{
  "image_size": 64,
  "vocab_size": 29,
  "encoder_activation": "gelu",
  "encoder_depths": [2, 4, 2],
  "encoder_kernel_size": 5,
  "encoder_widths": [40, 80, 160],
  "text_encoder_qk_norm": false,
  "optimizer": "muon",
  "lr": 0.0092,
  "adamw_weight_decay_other_params": 0.01
}
Rows from block 3 of the text encoder, named by matrix and row number. Rows with one number belong to one neuron. Each number is 128 + 24 x the weight over its row's rms, rounded and kept within 0 to 255. All counts start at 0. After the name is the row's rms in percent of the matrix's.
# gate: MLP gate (text_encoder.blocks.3.mlp.gate.weight, 768x192), inputs 64-127
# fc1: MLP up (text_encoder.blocks.3.mlp.fc1.weight, 768x192), inputs 64-127
# fc2: MLP down (text_encoder.blocks.3.mlp.fc2.weight, 192x768, transposed), outputs 64-127
gate.294 122 [160 128 101 150 112 177 128 181 148 128 153 128 128 128 128 147 187 128 163 177 170 128 130 136 128 128 128 128 128 141 128 130 156 183 128 128 138 128 128 119 109 128 128 146 128 128 114  72 128 198 160  99 124 128 175 128 128 152 128 123 128 128 196 104]
gate.295 119 [160 154 128 128  91 122 128  83 128  83 128 128 128  69  89 123 128 128 122 182 131 128 128 109 192 128  86 170 148 128 171 128 128  84 128 128 110 128 203 128 128 128 128 100 128 128 147 128 140 128 128 159 139 129 128 146 128  73 128 128 157 173 128 112]
gate.296 098 [ 97 118 128 128  96 128 128 128 128 146 128  96  55 123 128 146 128 128  93  56 182 179 110 154 128 128 128 128 128  87 128 127 128 128 128  88 153 128 139 105 162 148 128 128 128  99 128  96 128 102 128 128 128 143 150 128 125 128 128 128 143 109 128 116]
gate.297 111 [128 122 101 113  94 128 128 105 126 128  75  66 174 128 105 128 148 128 157 128 128 124 148 144 128 110 128 128 128 128 196 142 128 128 128  66 141 128 101 128 128 120 128  86 128 128 124  91 128 128 156 128 128 149 128 146 128  91 128  85 139 113 128 120]
gate.298 110 [153 128 128 128  98 200 128 100 128 128 141 128 111 128 128  88 128 178 128 128 118 102 168  95 103 128 106 128 105 123 104 128 128 128 128 183 128 214 128 145 128 128 128 128 131 128 128 128 160 128 128 128 128 112 128 128 147 128 128 117 128 118 128 115]
gate.299 094 [110 128 150 128 220 128 128 102 128 128  76 129 128 111 128 128 152 128 128 156 128 111  88 128 128  93  85  78 130 128  95 146  68 203 128 128 142 128  72 133 134 128 130 137 128 161 128 158 128 128 141 128 128 128  56 128 128 161 104 183 128 104 128  95]
gate.300 141 [110 128 128  84 128 108 138  74  80 181 137 178 128 126 163 158 171 128 128 128 150  99 128 128 144 128 104 128 146 147 101 128 140 128 128 128 132 128 128 128 173 107 128  96 128  66 128  72 128 128 128 128 123 154 128 128 128 128  94 133 128 128 129 128]
gate.302 050 [128 128 107 128 128 128  90 128 116 106 128 140 128 128 138 112 128 128 128 184 128 131 128 128 156 128 122 128 128 128 128 128  97 129 145  34 128 128 128 128 128  80 144 112 128 107 165 128 128  92 132  87 128 128 128  87 128 128 109 128 128 127  98 127]
gate.304 049 [128 117 128 117 128 113 128 128 128 128 128 128 128 128  63 128 128 128 128 128 128 128  93 128 128 143 128 128 103 154 128 149 128 128 128 123 147 128 128 112  38 128 103 128 128 121 128 128 128 128 167 179 128 128 128 162  48 128 164 128 128 128 147 128]
gate.305 119 [158 128  90 128 122 128 128  96 103 143 128 128  88 128 128 182 134 128 182 128 128  86 128 128  72  92 163 179 128 128 124 120 139 128 163 187 131 128 128 174 175 137 169 121 128 128 193 128 128  96 120 112 128 128  62 115 128 128 128 161 128 150 107 128]
gate.306 050 [128 128  74 128 137 128 128 141 127 128 128 106 128 179  75 124 128 163 128  85 128 128 159 128 128 105 128 128 128 199  77 112 121 171 128 128 128 128 150 128 128 141 128 128 128 101  92 128 128  89  54 128  85 128 105 128 128 159 128 125 128 128 128 159]
gate.307 075 [128 107 128 145 115  71 128 128 128 186 128 128 128  52 127  91 128 128 128  94 141 128 212 148 203 128 128  65 128 128 128 128 106 128 114 155 128 128 128 125 127 128 128 128 128 128 106  48 128 159 145 128 128 128 135 128 128 102 124 128 128  66 128 184]
gate.309 034 [128 128 128 128 144 128 128 128 128 163 189 179 109 128 128  88 128 128  91 143 110 136 136 128  98 128 128 128 128 121 128 156 154 128  56  83 128 128 128 128 128 128 122 128  90  93 145  78 128  95 134 128 128 128 128 128 128 139 128 131 115 146  71 128]
gate.310 131 [129 106 125 128 128 128 128 152 128 128 103 116 185 107 144 135 182 128 128 158 128 128  70 128 128 128 128 128 104 148 169 127 113 128 128 128 128 125 128 128  54 134 128 173  80 110 128 128 128  93 128 110 158 128 128 131 137 128 128 124 128 128 128 113]
gate.311 137 [128 128 128 125 126 172 148 128 128  82 133  90 148 115 128 128 128 134 125 128 128 126  78 153  84 128 162 128 146 128 128 102 128 128  67 160 128  85 116 128 175 103  82 101 115 110 128 114 128 128 128 123 128 128 128 128 128 128 128 116 128 116 128 128]
gate.312 093 [148 128 128 128 104 128 104 128  83 101 128 145 128  96 128 128  96 128 148 128  95 158 140 168 128 128 128  82 128 134 167 158  65 128 128 112 128 128 128 128 128  83  45  90 140 128 128 128 128 128 166  51 128  98 138 128 137 128 128 128 128 128 128 181]
gate.313 081 [128 128 139 128 128 128 128 158 128 128 128  50 128  53 112 128 177 128 128 128 128 128 128  93 171 128 128 128 128 128 137 145 150 128 128  94 128 134 181 128 128  71 151 188 108 128 128 128 128 128 128 128 128 128 128  72 128 128 128 131 183 141 154 168]
gate.315 070 [128  97 130 132 131  72 161 128 128 128 162 128 128 128 128 128 108 128 140 120 113 128 149 128 128 128 128 128 128 128 171 128 134 128 128 110 128 128 128 128 115 105 128 128 114 193 128  58 128 128 128 189 128 128 128 139 128 128 144 114 128 128 128 167]
gate.316 133 [108  99 130 128 152 128 147 128 128  92 128 108 128 174  77 128 152 128  98 128 127 128 139 128 128 121 128 134 106 128 168 183 164 128 115 128 128 128 112 170 111  76 128 170  85 121 128 141 128 135 128 128 128 120 117  69 128  85 128 144 128 183 128 128]
gate.317 084 [149 128 128 128 128 128 128 128 140  55  69 134 128 128 137 128 195 152 128 128 128 128  73 106 128 128 128 116 128 128 128 128 128 128 128 128  81 128 128 128  95 128 161 144 105 143 128 128 165 112 128 128 171 128 128 124 125 128 128 128  71 128 128 128]
gate.318 069 [146 124 157 128  94  78 128 160 128 128  98  94 128 128 156 163 128 175 128 128 147 128 128 128 125 128 153 128 128 130 122 142 128 125 128 128  85 128 176 128 162 128 152 128 128 128 128 124 128 161 106 128 128 184 114 123 102 112  95 128 128 128 138  68]
gate.319 133 [128 128 128 168 128 136 128 128 132 128 128 128 143 128 128 156 128 128 128 120 166 150 128  76 128 142 128 128 128  69 119  80 195 171  88  99 189 128 134 128 128 106 128 124 128 128 128 141 128 128 128  65 128 120 142 128 186 128 128 119  88 128 155 128]
gate.320 033 [117 114 107 157 128 128 128 128 143 147  77  97  97 107 107 128 112  92 128 128  80  87 128 175 120 183 128 128 104  97  96 128 128 146 153 128 128 128 128 128 160 128 167 128 160 128 113 128 152 128 128  89 140 107 133 128 128 102 128 180 172 128 128 143]
gate.321 045 [128 122 140 158 128 128 103 128 128 152 171 150 128 128 128 128  88 128  84 178 128 137 135 128  87 147 128 128 128 156 128 159 128 128 150 128 128 168 128 128 149 128 128 175 127 126 128 152  84 128 128 128 151 128 128 128  77 146 128 128 110 145 155 128]
gate.322 089 [128  82 148 124 128  99 155 128 193 128 138 118 117 135 128 128 128 128 128 144 131 168 128 128 128 125 127 175 118 105  69 128 128 143 128 140 128 128 128 128 128 128 158 122 128 128 101 128  82 128 128 128 128 128 196  78 153 128 119 160 128 128 121 212]
gate.323 083 [134 136 128 134 128 117 108 128 144  97  86 170 128 128 128 110 128 128 128 165 128 128 128 115 128 111 135 124 128 128 128 128 128 157 177 128 128 128 175 128 128 135 184 118 149 128 128 117 128 105  64 174 128 181 143 195 128 128 128 128  84 103 128 128]
gate.324 106 [127 128 100 131  89  98 128 128 128 146 128 141 128 128 128 103 134 128 110 128 128 128 128 128  76 128 128 128 128 116 146 179 105 128 142 182 128 145 128 139 128 126  83 128 121 128 157 128 128 102 128 128 128 162 111 128 128  96 151 128  81 128 184  99]
gate.325 072 [156 159 128 128 128 118 128 128  81 128  94  85 128 128 128 157 128 157 128 128 175 164 133 106 128 128 128 106 140 110 128 128 128 128 128 167  94 124 128  93 128  75 128 175 100 162 179 128 128  88 118 128 128 128 128 131 128 128 128 128 128 128  77 128]
gate.326 140 [128  82 138 109 154 128 128 154 128 128 128 162 128 105 128 128 120 159 145 128 183 147  98 105 128 128 117 140 166 120 180 128 128 124 128 121 128 128 128 128 128 128 128 128 128 128 128 128 128 149 128 128 117 128 128 128 128 153 104 143 128 126 173 128]
gate.327 080 [ 70 128  99 152 106  61 163 128 128  86 128 128 128 170 128 128 128 158 128 149 128 128 128 101 109 128 128 139 128 128  92 119 128 181 128 128 109 140 154 128 128 170 144 128 128 119  84 124 128 128 128 165 163 128 179 128 103 128 128 128 101 171  84 128]
gate.328 056 [128  82 128 128 124 142 128 128 138 128 128 128 148 162 128  44 128 128 107 112  83  86 128 128  99 128 128 128 106  69 157 128 128 128 142 154 128 128 128 114  76 128 128 102 115 154 165 128 128 128 128 128 136 128 154 128 104 128 128 151 114 106 128 128]
gate.329 076 [151 207  70 114 128 128 128 128 128 128 164  67 128 144 140 128 124  99 155 128 161 128  95 128 128 128 128 128 128 138 128 110  80 128 128 128 128 128 128 163 128 128 169 128 128 106 128 128 128 128 154  72  74  89 145 128 128 128 129 128 128 128 128 128]
gate.330 142 [128 139 110 136 106  97 106 128 128 128 174 143 151 117 128 104 159 128 112 156 177  91 128  80 128 128 128 128 186  94  99 156 128 149 156 128  82 119 134  95 128 128 130 135 128  82 152 130 128 128 102 103 128 181 164 136 128 128  84 117 128 174 128 138]
gate.332 069 [128 196 128 128 190  72  66 128 128 150 146 128 111 209 128 139 128 164 160 128 166 128 128 128 115 128 128 100  90 128  84 128 128 149 128 128 138 128 160 150 128 198 128 157 128  95 128 128 128 128 206 128 103 128 128 143 137 128 128 128 128 128 128 128]
gate.333 073 [143 138 105 128 128 204 109 128 128 122 116 128  61 128 156 185 128 128  97 206 128 143 128 128 133 128 198 148 128 152 128 130 115 128  97 185 102 128 140 128 128 128 157 104 152 128  90 128  75 128 128  79 128 128 128  76 104 128  68 150 128 128 212 128]
fc1.294 139 [128 128 128 128 184 101 164  86 116 129  97 163 148 128 113 128 103 128 128  70 115 145 131 128 128 122 128 167 128 158 129 116 133 128 113 128 128 128 152  86 156 128 118 109 128 128 124 134 128  95 123 170 128 117 128 103 127 105  65 128 127 115 128 128]
fc1.295 103 [128 128  86 128 128 156 128 142 128 127 128 131 135 154 119 128 128 180 177 100 144 128 128 128 128  54 128 134  88 104 128  98 128 128 150 128 128 128 128 128 115 117 128 128 128 128 128 153 128 101 128 128 104 170 128 128 128 143 150 106 128 128 128 201]
fc1.296 103 [128 139 107 147 128 105 128 128 128 128 128 192 128 128 154 104 120 128 128 178  74 128 142 122 119 128 128 128 128 128 128 128 143 128 128 128 174 128 128 128 128 143 128 116 128 146 128 128 101 128 128  69  82 128  99 170 108 128  44 147 106 128 160 128]
fc1.297 123 [128 128 128 128 114 150 145 128 113 128 105 169  78 147  91 128 128  94 128 128 169 140 115 108 142  85 128 128 128 128 128 128 128 130 128 128 120 128  87 128 128 102 128 128 141 155 145 179 128 138 128 128  96 128 128 176 128 128 128 128 164  82 128 128]
fc1.298 119 [149 128 148 128 128 128 128  81 100 128 100 128 128 111 128 128 128 128 128 128 158  77 128 131 123 128 128 128 128 128 123  95 142 136 128 128 148 174 128 128 128 128 126 128 128 118 153 128 193 128 128 135  85 198 103 119 128 128 128 128 128 175 153 128]
fc1.299 105 [128 128  99 128 128 128 138  91 104 128  82 128 128 125 181 128 128 186 128 128  83 128 128 128 128 104  70 128 128 128 169 146 128 128 106 128 170 128 128 128 128 128 174 137 148 128 108 157 128 128  97  55 128 101  64 128 128 128  64 128 128 128  71 103]
fc1.300 155 [128  96 165  85 128 128 128 101  75 173 125 128 121 114 146 160 128 127 132 128 128  72 128  93 128 128 112 104 128 185 128 113 163  68 128 128 128 128 125 128  98 119 124 105 106  89 156 108 128 100 148 128 128 169 192 168 116 128 113 111 117 110 135 128]
fc1.302 045 [166 128 161 128 128 111  99  83 162 128 128 128 128 128 128 119  86 128 128  77 180 104 128 128 128 128 128 128 185 128 225 128 170 114 140 128 128 128 128 150 146 171 128 173  96 128 128 128 128 128 127 128 128 128 128 128 176 128 153 119 106 129 128  98]
fc1.304 046 [128 128 128  75 128 128 128 110 142 128 138 128 128 128 191  92 168  81 165 148 196 128 128 128 128 128 128 128 128 128 128 118 128 128 128 128 128 128 184 109 214 128 117 168 148 103 128 128 128 128 128 128 128 149 128 105 198  83  74 123 106 128 128 114]
fc1.305 105 [ 75 128 165 165 163 130 128 112 128 128 152 154 128 128 128 128 128 128 128 135 176 171 172 128 128 128 108 128 128 138 144 128  93 152 163  76 128 128 128 156  75 128 128 128  98 128 128  98 109 123 189 128 154 150 156 128 159 128 132 107 111 139 128 128]
fc1.306 050 [178 123 128 127 128  86 128 113 128 171 119 128 128 128 128 128 128 128 128  98 128 128 158  92 138 128 100 128 128 184 128 128 118 165 178 153 128 128 128 128 128 128  69 114 128 113 124 128 150  78  64  99 128  83  68 128 134 128 128 151 140 121 128 128]
fc1.307 075 [111 128 128 128 128 128 128 128 152 128 164 128 130 128 128 102  60 128 128 156 129 128 128 100 105 144 128 128 128 128 167 128 128 128 128 128 106 130 128 158 102 128 177 171 128 128 159 208 128 128 123  40  77 128 128 128 128 110 128 128 156 128 128  57]
fc1.309 033 [128 128 123  70 128 145 128 128 177 128  72  69 152 174 128 170  92  92 128 148 128 118 128 140 128 128 128 128  93 128 128 128  86  97 139 128 128  77 185 128 128 128 161 128  92 202 128 128 128  84 128 128 146 128  60  88 197 175 128 128 151 128 128  97]
fc1.310 109 [111  85 150 162 114 128 147 109 128 128 128 128 182 128 128 128  74 128 102  80 128 160 146 126 128 108 128 232 158 128 128 157  90 128 128 128 149 128 128 128 128 107 128 128 141 128  73  86 128 128  81 124 112 128 128 128 128 128 152 128 173 128 128  97]
fc1.311 120 [159 128 128 128 158  90 131 128 149 105 110 147 115 128 128 181 128 128 129 128 183 128 122  81 133 128 184 128 128 161 123 124 128  92 140 154  84 117 128 168 128 128  91 128 128 128 137  92 119 128 160  93 128 128  91 106 128  84 128 143 117  76 128 141]
fc1.312 092 [ 99 128 128  97 186 155 128 171 128 128 128 128 186 128 116 128 157  70 104 128 144 128 128 109 120 185 128  85 117 145 128  84 128 168 128 128 128 186 128 122 181 128 128 128 128  80 128 153  91  93 156 128 128 161 128 101 128 128 182 128 189 128  94 128]
fc1.313 091 [128 128 128 172 128 128 133 128  65 145 107  56  93  45 152 171 128 128 137 128 128 144 111 100 141 128 128 126  82 128 160 128 112 128  88 104 119 101 152 128 128 113  83 161 146 116  43 128 104 128 128 172 128 128 113  80 128 128 115  86 193 128 128 128]
fc1.315 066 [ 72 179 118 128 128 128 128 128 128 128 128 128 128 128 128 120  98 132 128  87  76 128 182 128 118 128 121  95 128 128 128 128 145 128 105 128 128 128 128 128 128  86 128 128 128 128 141 128 128 128 128 128 135 119 128 103 128 147  97  97 128 189  70  78]
fc1.316 121 [128 128 122 110 128 165 112 128 128 128 141 128  95 118 189 115 183 128 132 121 115  77 114 146 113 128 128 128  56 128 128 128 134 128  87 153 157  71 132 184 126 128 128 128 119 135 128  72 145 128 157 128 128 182 128 128 102 128 128  80 179 128 145 146]
fc1.317 081 [114 101 128 128 128 128 128 128 128 169 128 128 128 128 128 128 128 128 128 128 109 128 161 128 128 128 121 128 189 128  75 128 128 156 133 116 128  97 128 128 128  82 128 109 128 165 128 107 128 128 128 128 119 128 210 125 128 128  57 155 128 112 128 136]
fc1.318 076 [101 212 128 115 128 169  99 128 128 128 116 100 128  81 128 110 118 128 128 128 137 128 147 145 112 128  88 117 175 128 128 128 147 128  73 128 128 128 120  88 128 128  88 128 168  71 161 154  81 128 128 169 128 128 128 128  58 128 128 128 128 128 158  87]
fc1.319 134 [128 115 123  97 128 128 128 128 114 144 180 128 128 147 162  91 128 117 100 128 128 167  81 128 128 138 128 163 122 128 128 115 128 175 128 128 177 128 128 128  84 128 102 128 165 159  89 128 128 128 128 128 128 134 136 128 128 119 104  65 140  89 128 144]
fc1.320 031 [164 128 128 165 137 159 128 105 128 116  97 128  91 128  79 153 128 128 128 152 151 148 156 105 128 128 128 153 108 128  58 106 128 128  84  84 114  99 128 128 158 128 166 159 128  91 128  99 128  86 159 128 114 128 151 128 128 141 114 128 128  77 128  99]
fc1.321 040 [ 97 128  97 170 128 166 110 163 103 105 162 128 128 128 105  99 128 144 128 128  88 159 128 128 104 128 122 128 117 128 123 140 122 128 128  78 128 128  74 128  72 128 128 103 133 125 128 128 128 128  79  87 119  83 128 139 160 104 128 128 168 128 118  83]
fc1.322 092 [128 128 113 128 128 128  86  89 153  85 128 128 114  90 128  64 128 128 143 128  72 128 173 135 210 131  75 169 128 128  71 163 164 143 128 102 152 132 128 115 128 128 136 128 182  86 174 181 102 110 174 128 128 128 158  81 128  94 128 128 128 128 128 128]
fc1.323 094 [144  97 128 128 128  97 128 128 101 128  85 128 128 120 128 128  90 128 128 128 128 157 111 176  87 128 128 128 128 130 128 128 161 128 128 124  84 128 128 128  91 128 128 128 128 128 128 147 128 123  49 128 128 128 144 186 127 122 121 128 148 128 180 128]
fc1.324 102 [148 120 128 105 145 127 128 117 128  47 109  92 169 134 128 128 122 128 161 103 128 128 128 128 181 128 110  72 128 128 128  97 128 128 128 128 104 128 120  99 128 128 122 140 154 128 128  97 128 128  96 128 101  62 111 128 128 128 128 128 131 107 138 128]
fc1.325 067 [128 107 128 128 128 128 127 172 156 128 180 128 128 155 166 129 128 128 128 146 128 128 128 158  83 128 128 128 128 128 128 114  60 128 128 128 160 170 128 128 128 140 128 128 128  81 128 100 128 128 144 128 128 128 128 128 128 128 128 128 187  88 211 128]
fc1.326 140 [128 138 183 129 175 135 129 128 128 128 104  91 128  81 128 128 128  82 116 107 128 110 128 107 128 128 158 128  86 159 128 158  90 108 190 128 128 156 150 128 128 128 128 128 150  75 179 128 146 128 128 159 128 128 128 128  70  95 165 128 101 128 128 105]
fc1.327 092 [ 97 151 125 128 180 128 128 110 145 128 128 128  86 148 128 161 195 185 128 140 128 107 108 151 128 143 138  80  83 128 128 128 128 128 148 128 128 160 128 128 128 165 101 153 128 128 128 128 114 128 150 166 128 128  52 119 128 128 128 165 128 128 128 128]
fc1.328 050 [128 128 128 128 128 128 150 128 128 103  99 128 128 128 148 171 128 151 128 128 128  79  62 128 128 128 128 128  59 173 128 128 128 128 106 185 175 128 128 185 128 128 128 157 143 128 128 128 128 158 154 100  93 128 128 162 128 125 183 119 128 114 120 161]
fc1.329 078 [128 182  77 103 128 128  77 128 128 128 180 128 128 158 171 128 128 104 128 161 146 128 128  99 128  67  91 126 128 128 128  90 128 112 160 128 128 116  95 159 128 128 150 128 128 128 128 128 128 144 128 104  67 128 169 128 128 175  74 128 128 124 110 128]
fc1.330 129 [ 93 119 113 128 164 199 166 128 104 128  53 128 106 127 142 146 115 128 128 102 122 158 128 184 110  80 128 106 128 128 128 128 179 128  87 118 128 131  87 101 110 128 115  94 128 178 108 110 128  98 128 138 130  88 170 128 135 112 128 128 128 128  89 128]
fc1.332 078 [128 105 183 147 128 128 128 123 115 128  59 128 138  83  68 128 128 134  76 148 128  64 128 128 145 109  96 128 128 148 128 128 165  74 139 128 170 128 109 138 106 128 122 161 128 154 128 119 160 128 128  91 127 128 150 106 128 128  66 145 128 162 105 103]
fc1.333 073 [128 128 128 136 131 198 137 128 128 128 128 128 128 128 187 154 128 128 108 212 128  88 157 128 128 128 180 128 128 103 128 161 121 128 128 186  69 128 111 128 128 128 183 128 128 128 128 128 128 128 221 128 128 128 186 128 115 128 128 128 128 120 138 103]
fc2.294 134 [132 128 152 156 109 128 134 128 128  91  43 128  80 128 128 113 126 162  92 219 152 128 128 128 128 122 136  87 110 133 150 128 119 128 128 128  91 128  92 128 128 125 128  89  92 128 109 192 128 128 128 128 128 135 125 128 128 128 128 111 204 133 128 143]
fc2.295 094 [128 175 128 128 138 128 128 197 128 151 119 117 161 128 128 128 128 128 128 155 128 130 151 128 112  97 128 128 128 128 128 128 156 141 165 128 128 118 169 182 125 128 128 107 118  78 128 128 128 139  93 128 106 133 195  98  70 128 124  68 128 128 128 128]
fc2.296 086 [ 96 128 128 105 128 128 128 128 128 128 105 128 128 128  85 185 150 101  98 128 128 115 133 161 128 128 128 128 107 128 116 112  86  76 128 128 128 116 128 177 151 127 128 128 110 154 125 121 128 146  91 152 128 128 128 128 128 103 128 128 122 112 128 128]
fc2.297 124 [128 140 138  60 128  78 173  80 143 111 147 116 128 136 128 104 135 136 128 128 128 128 128 128 128 128 118 163 128 128 160 128 133 167 141 100 128 100 128 128 128 162 115 155 128 108  56  99 128  92 128 173 147 109  88 149 128 128 113 128 128 128 188 170]
fc2.298 132 [145  83 154 150 128 128 154 123 127 106 128 128  77 118  61 134  61 148 128 156  85 128 152  75 128 161 168 128 128 128 128 154 128  97  82 185 150 128 128 156 106 131 163 177  74 103 128 162 128  85 134 128 107 189 107 128 178 118 150 128 128 128 188 128]
fc2.299 120 [126 116 128 182 128 128 128 128 128 128 143 113 128 128 108 128 109 129 186 128 128  88 128 148 128 101 134 128 128 128 128 157 128 156  82 128 128 134  94 128 128 128 132  95  96  66 128 163  94  90 100 128 128 126 113 115 157  95 128 140 154 128 128 128]
fc2.300 141 [128  81 134 128 140 128 135 128  61 128  94 142 108 146 164 180 128 128 128 128 112 104  81  87 128 135 128 128 128 157 128  98 155 139 128 128 128 134 128 126 128 104 123 145  84 128 167 115 123 155 128 128 128 131 128 162  79 128 109 128 128 164 128 128]
fc2.302 048 [161 109 128  85  66 128 128 103 128 128 128 128 150 109 128 164 188 128  61 128 162 128 129 169  85 128 104 128 128 147 168  90 128 129 128 114 128 164 128 185 175 128 128 136 128 100 128  86 107 109 123 169  94 106 118 128 128 128 128 128 128 167 128 121]
fc2.304 050 [128 131 214  72 128 128 128 128  81 140 128 128 128 137  63 128 128 128 128 128 128 170 126 128 160 116  84 113 128 128 128 121 128 128 171 128 128 156 128 128 128 128 182 192 145 128 151 128 128 128 128 121 131 128 153 101 128 128  89 128 122  93  88 128]
fc2.305 102 [128  89 128 152 172 172 128 128 120 172 181 128 151 128  97 128 148 128 128 135 128 128 128 128 128 149 128 128 128 128 128  86  80 128 128 153 155 194 125 128 143 128 128 128 114 128 145 102 128 128 110 160 128 126 154 128 128 117 187 123 128 128  84 128]
fc2.306 048 [128 118 128 128 128 109 184 128 128 128 128 128  99 128 128 161 128 128 128 128 102 128 128  80 128 108 172 134 182 128 168 128 163 128 130 104 128 128  96  82  87 128 128 142 128 128 128 156  72 128 128 128 128 128 128 128 128 128 128 104 128 159 128 102]
fc2.307 073 [128  74 190 128 128 128 128  97 128 128 128 128 128 128 128 128 128 128 123 128 146 128 128 144 128 128  59 128 162 128 120 128 128 128 128 128 126 128 127 149 128 128 128 128 116 128 128 187 128 125 128 113 128 128 128  94 209 141  66 106 128  57 128 247]
fc2.309 037 [122 128 110 138 128 128  84 128 106 166 128 128 128 128  67 128  99 128 163 128 128 128 151 100 128 128 128  81 128 128  48 128 128 154 128 156 128  94 154 147 102 159 178 128 136 128  89 128 171 125 128 128 122 128 128 128 136 125 146 111 152 204 188 128]
fc2.310 144 [121 128 128 151 120 183 128 158 100 128 128 135 137 150  97 128 128 139 142 220 128 111 188 159 128 102 128 128 111 135 148 128 128 122 128 191 128 148 121 128 115 107  97 128 128 128 156 128 134 125 128 128  87  98 116 114 104 161 128 128 128  60 172 128]
fc2.311 140 [140 112 128 128 112 121 128  87 128 180 139  95 156 107 154 128 128 146 156  98 148 134  97 152 128 128 128 209 121 128 133 166 128 128  83  92 128 128  99 151 128 128  88 103 138 128 128 159 111 128 145 109 140 128 115 128 182 154 128 128 157 146 128 136]
fc2.312 081 [154  70 128 136 164 128 123  81 128 128 128 128 128 170 162 128 128  84 128  96 168 128 108 128 128 128 125 168 100 116  93 128  77 128 128 128 128 132  97 128 128 128 186 128 122 128 177 109 136 107 134 108 166 128  88 128 128  98 128 128 146  77 128 128]
fc2.313 082 [128 128 126 171 115 128 144 128  96 128 102 137 128  82 171 128 128 128 109 128 128 128 128 128 128 128 107 128 125 114 128 167 108 128 137 128 128  88 145 128 136 118 128 128 128 128 159 128 128  94 128 138 128 128 143  57 128 128  77 128 128 128  81  80]
fc2.315 070 [ 86 128 128 161 128 128 128 164 128 161 128 135  88 116  99 128 169 123 150 128  67 200 128 128 128 128 165 178 149 128 128 108 138 128 128 128 128 128  83 128  90 160 147 133 226 181 128 128 128 180  72 152 128 118 128 166 128 182 128 128 128 128 128 128]
fc2.316 120 [128 165 128 128 128 183 167 128 128 128 156 186 128 163 128 128 127 107 152  65 128 115 128 161 128 145 128 128 128 140 128  99 129 128 110 103 124  98 128 128  71 140 119 128 174 128 183 128 136 128 156 155 114 128 128 178 128 128 128 128 128 128 128 128]
fc2.317 086 [ 81 128  99 104 128 174 128 158 152  82 128  98 161 140 128 128 128 128 128 128 199 128 157 128 128  91 128 142 128 128 128 166  37 128  93 114 128 128 128 128 157 104  97  96 115 128 133 128 128 128 128  90  78 128 128 128 128 106 180 128 128 128 128 107]
fc2.318 072 [128  99 152  95  75  85 128 128 169 128 118 128  89 167 128 128 128 108  71  94 128 162 128 149 128 193 126  85 128  71 117 128 128 128 173 131 128 115 128 156 128 165 128 128 165 164 128 128 128 128 158  86 188 119 138 128 128 128 128  92 128 101 128  95]
fc2.319 115 [128 128 128 128 128  92 128 138 128 128 128 112 169 128 128 128 154 154 128 128 128 128 104 128 130 157 128 184 184 128 150 114 128 115  62 128 106 102 144 128  97 168 131 128 101 176  96 210 129 128 113 109 128 162 136 128 128 128 128 128 128  47 130 128]
fc2.320 027 [ 85 128  82 157 128  62 128 135  92 128 128 144 128  91 147 141 128 154 128 183 128 128 128 128 128 160  92 151 122 128  95 164 128 128 128 128 137 159  88 110  90 167 128 128 128 159 128 189 128 110 128 108 168 128 128 192 128  70 128 128 128 128 128 128]
fc2.321 039 [128 100 128 143 175 128 114 128 128 171 152 149 166 128  89 152 128  61 115 164 128 128  75 164  82 163 100 128  94 105 128 107 128 128 128 128 128 128 128  97 128 128 128 128 128 140 128 154 128 128 128  84 115 128 103 163 128 180 140 128 128 128 167 128]
fc2.322 089 [142 166  94 200 128  88 128 145  89 128 128 128 119 128 128 128 128 164 155 186 162 158 128  76 128 128 128 127 128 128 133 164 128 128 150  98 147 128 128 128 128 128 128 128 128 157 165 158 155  83 157 130 128 128 128 128  92 128  83 115 128 128 128 128]
fc2.323 092 [128 128 128  71 128  91 160 104  97  72 128 120 128 128 128  80 141 128 128 128 128 128 128 128 128 128 128 128 128 128 128 150 128 128 133  69 129  85 128 128 129 120 105 128 124 128  72  96  45 163 128 146 145 128 128 112  98 128 126  82 128 128  88 128]
fc2.324 121 [156  93 182 128 184 128 128  72 138 128 128 122 128 128 128 128 128 173 128 128  80 163 128 161 161 113 128  79 183 128 181 121  96 128 128 128 116 160 128  88  74 128 139 137 128 148 145  96 128 169 128 128 114 128 147 110 128 128 128 160 138 128 148 128]
fc2.325 078 [128 180  99 128 128 128 173 128 185 128 128 128 128 109 128 159 128 128 128 172  86 128 112 128 128 140 128 110 128 111 128 128 128 128 128 109 128 128 128 128 150  81  89 128 110 128 128 128 183 128 114 128 128 155 128 128 128  48 128 128  89  66 128  83]
fc2.326 139 [128 128 183 128 154 180 128 160 128 128 175 128 128 179 140 128 128 106 108 128 110 128 138 128 119  89 128 128 118 128  78 128 157 128 168 128  68 128 188  96 128 128 128 172 128  56 144  99 128 133 102 131 128 128 128 132 109 128 128 128 128 128 128 138]
fc2.327 083 [128 144 128 128 152 128 180  86  83  85 134  63 157 160 128 105 128 128 128 163 128 117 128  92  79 128 149 128 128 136 128 128  86 114 128 115 128 128 128 128 136 146 148 128 174 128 128 128 128 164 173 126 128 128 128 128 128 128 128  87 128 128 128 128]
fc2.328 057 [152 128  97  86 128 128 165 128 128 128 156 128 128 164 128 128 128 133 167  89 168  82 128 119  73 116 128 128 128 128 128 128 128 128 128  93 158 121 128 135  63 107 128 175 123  94 128 128 121 153 128 128 159 128  90 128 160 173 128 128 128 128 128 123]
fc2.329 075 [128 128 128  64 128 128  96 128 128 159 128 128 152 133 128 128 128 128 128 128 108 128 128 123  90 115 190 128 138 128 128  50 128  83 141 101 128  70  89 128 128 128 128 128 128 128  88 128 128 158 128 128 152 125 182 128 133 152 120 128 128 128  87 128]
fc2.330 142 [169 128 107 128 220  69 128 128 128 108 139 162 138 128 158 128 128  82  74 128 128 156 110 128 119 128 128 106 128 116  84 128 126 128  79  87 144 128  67 128 128 158 128 141 163 185 128 128 178 128 128 182 128 117 128 106 134 104 147 165 116  77 128 109]
fc2.332 090 [115 128 128 128 128 118 150 128 102 128 130 128 128  74  99 128 128 176 115 132 102 182  70 128 128 128 128 128 128 146  92 128 132 155 176 128 128  50 128 128 179  69  89 162 156 128 141 190 149 128 187 128 123 128 100 128 128 142 128 128 122 174 128 128]
fc2.333 070 [169 128 128 108 128 128 119 128 128 139 119 128 128 128 128 128 128 128  99 170 128 128 180 128 186 128 186 128 141 128 119 128  88 128 128 183 128  99 147 122 186  98 140  93 128 128 142 128 128 128 128 128 147 161 132 156  53 142  66 128 128 129 165 128]